config = dict(
    model='self-supervised audio encoder (BEST-RQ)',
    dataset='chords played on synthesised instruments',
    train_examples=52083,
    n_mels=40,
    hop_length=160,
    input='mfcc',
    win_length=512,
    codebook_size=256,
    mask_prob=0.08,
    arch='tdnn',
    norm='batchnorm',
    hidden_act='relu',
    depths=[10],
    kernel_size=5,
    stem='single',
    widths=[384],
    init='torch_default',
    optimizer='adamw',
    learning_rate=0.0027,
    beta1=0.95,
    beta2=0.98,
    eps=1e-08,
    max_grad_norm=1.0,
    adaptive_grad_clip=0.1,
    max_steps=40000,
    batch_size=64,
    epochs=49.2,
    lr_schedule='linear',
    final_lr_fraction=0.01,
    warmup_steps=8000,
    weight_decay=0.02,
)
Rows from block 7 of a small self-supervised audio encoder (BEST-RQ), named by matrix and row number. Each number is 500 + 40 x the weight over its row's rms, rounded and kept within 0 to 999. All counts start at 0. Numbers have three digits each.
After each channel's rows are labels from the 100 clips, of 14976, where the channel reaches its highest value: "responds to" is what is common among them. Only what is clearly more common there than usual is listed. The data: chords played on synthesised instruments.
# conv: pointwise conv (model.blocks.7.conv.weight, 384x384x1), inputs 192-287

conv.201:509531499524522445469487537542490503472514430524485481543497503484462499564443483329530512445484460516506490420514513479530528518547502470522493515527532489462491426541512495485521586539525444524525470581460495519499426523527491639514545537528495544504522465432512492540482529521484508469
responds to: white noise

conv.210:470511449472529489508451485470480464482529474495540483512522489493442439507509511443475486484441436481473510430483456458483484486477499469524412516466492476490489497521491507478453517496453496496516468471501455497538488540521533513546460435480447496550500425520441437479473558515528502525
responds to: rumble

conv.171:532547521460494485453559456526516467477518458485510498496534462495545503530512519495500516495433473488502471511479479429488474505485491496487500484500453508441495443548459509497525511534529454508503458474498605529446531489491481552547498390423488424466482471499499447514494460453491503470
responds to: plucked string-like

conv.110:517512556491486440516455490515549510478511516517478432489528495465529551506501461553502513471539521459487519530513482517475493381501475469501437445505559509506489503509492493506485462526412481581523480555463535536506502541515475459476483477429559391500526489494423435414469490497565483496
responds to: thin (high-pass); white noise

conv.61:459499507459553484628577538499498492565421480520497566469477421462501495598593558493501568425586423501527516510555480509505511479525526458515563452547433431549454480520473489511525506512464507518514537534574538463573487448479481528451453477536448457465491480521509530457513579552445548482
responds to: playing: arpeggio down; marimba-like

conv.325:461533498518497462512506546563550510541542456537579534552495507471483446524532517519350452460528499465494532554510410492494511491512464446517567497545521473516495459496514452504515530498511426516607513577537559514594563467533477447532433443525539517521477536496433497498521463498544505486
responds to: white noise

conv.54:527511540481502476514598502495513465528479536484539536454566446474496448551513520479464514455504497485432518530517501550509469508511513498471462412491483486514487519589458397510522479448507584555514487472526603523619542460524544496525500481473507435456516558476463468496521558501464512596
responds to: text has "noise"; rumble

conv.49:478491511509466510479542507537434544504524470476479508561485492476455510470462418473511423488467449471500454478480513479518567513603479508467570543435529523504539453531506479467524502499496419553547514594517520524499470512543526573527574521495480542489532487473516553521470465451526516464
responds to: horn-like

conv.17:462482511462501474521463589552509486486482521531518430503555549549444437524473520493428472447511607457513542479496483511526497483584528433536432494526547521462523544498534461527453542469499451537490469557440514523514500528552574525447501514551521488465492448504478432521484435517540475532
responds to: white noise

conv.46:530527485529474495495479485519513507541477505489479495499535478523478516499500500509529491495512508520514497473510504489515509485531518515519524500490488478502486477518492501496485473499467502491520493476482495501503493506512500505479514543489524499529487499520481486496479512486505532514
responds to: rumble

conv.113:522463512526500536535421494550521524507426411540562473504591495573521528508512526509492558494543506518498488502574505526489561471553578513591521474473521535535501467561504544520514551519496516557466478603415533510487515521435541586477539447496458460513498456538515461477473522525508457469
responds to: clarinet-like; square lead

conv.202:541496499524504541508525445394513512508456464413521538491486413378536522447542576487466545487502448484510473498522501466497522502457538498449504449500449489504582473508559487525507486512499535509402498523489528473501492356483534492440528494460517459494450496504528562470440478489509534481
responds to: vibraphone-like

conv.370:483518503517491516517380534526489473506535508546562482569546503539489490535445453509487520490488579511509549467531475563548567489595542512500392517472527493529562505510517510504481513438500454484576502550445543462519521506590578459521480521508488534547556486483434465498562538459574509532
responds to: text has "noise"

conv.305:516564437511514514463516526487536492574510321467607554518444435444504505483537533458406528512500448535483513463526452468519524533460458509491462543546450423489526385485517474521491520500487493477541465487549545469599493411507479468480488415485500513516459480474493509497472503485496568464
responds to: vibraphone-like; marimba-like

conv.27:534494535507486492522505519487448487449485764495501453491506512528528523528437408508473481508447574532549505510469531514420442498496496552455476525466502515470492619449496486445465511512543474482505496490444556486380518505512501492499502636490529484501493497524501507508505491491474463611
responds to: text has "noise"; square lead

conv.19:527475453488473537493507491490531380458447400556553456452554441436478493513438514376477527520518468550525530365481441462548521458536540558583513470506472475496488477512460483575457520473508537482436430500458556460542487407478533506492530493493463476411521431482489495495502543551419508542
responds to: clarinet-like

conv.128:532591523523547516590467463484539520432488542537533530563518389461525570556578512530484575483573517527503519516621511551467526447514487527471512476465424457577497511528477483503562501547504548516541553549468558489494533508515489505498487513471470495482545560484527571505574440515498470484
responds to: thin (high-pass)

conv.9:482521448478505477548524495527496467478545495482497522504512450462465483511569515533477489480508405489572513482467449518500473492518471454473554503575469377540475589435508456482523496486434526488546484461603481487585511450490452473499489475534537475443524514487502596514498570516467544500
responds to: playing: arpeggio down; harpsichord-like

conv.356:544493536543607522627513534458440495513449551465457473485511474490542508539541553497473570517503466515531509495535475543499491488465611535475491439503458522560511508505487511476494522528434556500436515527460582466549475520510560518509496497514503460509495541466546496531525501537471493507
responds to: thin (high-pass)

conv.187:524517497462399509487401434493532454434472521542476456537542513512486509527484456548491538509488487511421489460486418554498516413533458521553445509473449449462467502412446445507466490475522505490544542531469531483540545537462434469505458541473488515521520540517473452462565541548494458476
responds to: horn-like

conv.299:515537482536515476500515530517480495474506470509530478515496527482447477533443521312503477498466487509545538442514501499530490558537528493501487489568510511464499455520530486504453573505520464454468467558483510504494458518545535536462510534524516534518525498405498493574494432477486476482
responds to: white noise

conv.355:550495471525442528468495515514572499507502463589491443415571466453445481502510496513550497477524494519554527470508571525451483494475545471581569472527521504524469522497505524468510508456548553534471445464528454494514580487478467479476502425497556452417453519545470535505482487505442408521
responds to: playing: arpeggio down

conv.212:509522477510503492506407478421470548522520482480447444540474535527476503542506502433545513517440410519477502449522488487447470511482491468532484558504461469465504433509542590494492577546465465438470473502515429438462444602519485527531471459480474484517545453484518505498450552522538478465
responds to: plucked string-like

conv.271:497512432505528481547498451433533473482508371510534525507497475472552477498551517540517532509553501470520518535523520493500470442457491480518469478504481497541500488521501485500491510511466531482524506552523503468525561469510508429515443364494524465517534498517458477469533480502506456521
responds to: playing: arpeggio down

conv.334:529497479520466466474510445530560489441487481484488525555487478478514531549460475476438521514478442531467453489545467492525538393593479515499512522478489473443513485506504485532503525558556407495532516524456563512479483497516473559540492539475440545471621469465484500481562470535530527439
responds to: plucked string-like

conv.153:430506479418474497522530498572565514583483391475549570507422433493465538538523509541443590467587386496465507442541499554546558446509440482475510471489486369503498432507464450583501493513496502538542570572528483527570515458468488490514496424478420470518482423501466476382492455496487598501
responds to: playing: arpeggio down

conv.190:513507450502595583521466496420448470500399524485569520492462514498531492526566574437424509538485513561466497478503455406508418567426536510534536524509378495522484514502554529509486566529494551429434489469462504475520478490456517501466471460524512483489492512540545556566531465581447499520
responds to: horn-like

conv.372:469455427470511512449436466495534496468471496412537516531471511503433474465491488513489475508393516493483457433493521482532528501476462516495481551520452381465477566480465441482498464470464505508492566467549393451517515454471487446481560483508467474477457450490542501478475492510469595531
responds to: plucked string-like; rumble

conv.314:510485504429457492510439443521573549455496520458511490472525459447489536512542558561468556486535416471500478528484486480492478480452469473482620463573431439485522555449538451598508482529526559555431532471578489544567550483435470476442505498496527392435466503587503542448488432525502519493
responds to: playing: arpeggio down

conv.242:536503471536550539470468485493519512536464479477515529477454444489508578517494520490512561503509460522580482504517547507562510539459517487499621533566453390477446504500522549517511497546509477416486545488565456458545434479479439552446507458507493513496509494514537574485501528503446590487
responds to: vibraphone-like

conv.245:513550532518502491506524493544517508476499387492508486530533391457467553560505491451506518510522513562492539431568510536459547504561514579475481484462529512516531476506434482513547572533485549555547453566401532539474448501540477561520552508404438474483531523397541496516502474482489481499
responds to: thin (high-pass); clarinet-like

conv.224:479492488504508558600441531527478467483500518569506463502600499497484481511502497537426525470546544502512552491517454574531576479578603548506512488460503478577516535517468468509511477434504542535535535547455503461526573509535601467527519484508482468465511531518476486497546401448513460508
responds to: thin (high-pass); text has "noise"

conv.57:507520466499487491508489496529503500529495505464487494507537507533483499511491480502507482506488516510503489480509520476515487498514517509510531490479487471504508503503490480469495460492503498504513487462486468509507501504523496493461518526490505500511491498520466491487482460487512544525
responds to: rumble

conv.360:515502511519476519511466498507510501525498485506507500500544487501484504499467480489495488474503503507500506489513491498534523488513500518514523498496496480500503453521481514483491495509502556482516493478499510490497555512516525519492505548508508483515495498519487486488498518485506513537
responds to: rumble

conv.219:465529458478515513484640552471475420537461417488595550486473462466484472497496525367534446498443508509483505454472504444510490535502508525524477507505491475489503432536513465491508526468498513478528398534581528436540502408522527485503505430493479532512494464468508524544484606480464469513
responds to: horn-like

conv.22:512469517526517462535535524515484437493439486506533498453494437436471498533465488456375534431509480493480439481507392482514506477570546482473494457491485446511486536498509465505499495537497477547490468501500568511575468399524501559478519545507456477403536474465495502499500431521474506515
responds to: clarinet-like

conv.380:538552495470475493490368447461554475456503542496505472532528504478569523496541490514523548502512518473468503508513498460483447438381484411547439510503492489487456514503483459511495511513494506473481526566464453518461486507441421474504399531456490513515464465498437439478495527566514482402
responds to: horn-like

conv.252:467492510485506471509488527508421512481476636498543484502496450518499466539462474476480430511478516576516509460483460468528525514496500521474537478513480485514463545502535544478451541482513474484470461484538494528484478498503521486496490478496528435492503511564441440444443450490489560491
responds to: text has "noise"; rumble

conv.228:514518489510451516503487481514502504553492489483507481491544514497471488502482501498529486523515488513508513466493505485524504496508501514518533513500487503508477436533490512497499474497463517478508478472495506513475491516501524518493515545495521472509482501520474466496499504472515517513
responds to: rumble

conv.249:465480515446530523548474495463427478456427471477457438507551516460510467479536548455515457489444522448515465477467462475470512490569525513498463482478505535526533518522517478496504529499513512513455461473449531449512466473496584520476531468511515504420515523476513527526487561517522469480
responds to: text has "noise"

conv.148:545503503519510502502526532477495468532507486506573472403539409373508497482505494508355494510490507537516557520500407488468489529439531485541540437550510515533524472480509506482501517465477534560471429494523510523601526371507468474488516451496633428461425492506450507492440491498507441542
responds to: playing: arpeggio down

conv.344:470439520483442435467556533534572500587463373518581541490477433472442490512485473501497507490527437505431480515519533507508530432556499531493478442457585534497503448492459448501530478434530483557550472540551537569591494398550508491517505483450471518519489464508473450492491501480527507534
responds to: rumble

conv.74:494501473509556546520503481449436565534518464421513541520467525487536478447515552498452441516402470408544468556485473441557476533483543469468605531513485553481556484504630532486473507503510437445454548526550558478527511508554545507495467503557538571560490522505503527576494479456545520421
responds to: horn-like

conv.188:574526550549507499479381457492508538510541513484512445533565514525562640478488502463498547519515572554483483461505469496491540516445548530551412516464554490501521505561508533517506561548453544536472459552436509512459426552450522543571539528446472471539484455470553452484405572518521515525
responds to: thin (high-pass)

conv.53:597555505563578516512500486463478482477513496493528463469501523474582548477478536445492515597492497540560553464507464464516467568389580525560461491579519556505525449504526542542441572562460511478408468555459522497522446526509531502523516473497589476537486519436503484565488477526492506522
responds to: thin (high-pass)

conv.290:427511464441522489582496528501507439515461579517552522530496469513481479610525544458478537470546487522538545420491419545487491462521470492512453478514403404528497561498448501530488533533465557485522546546499567446580513470478519543498501495505508458465508475454509520500533585554403511535
responds to: rumble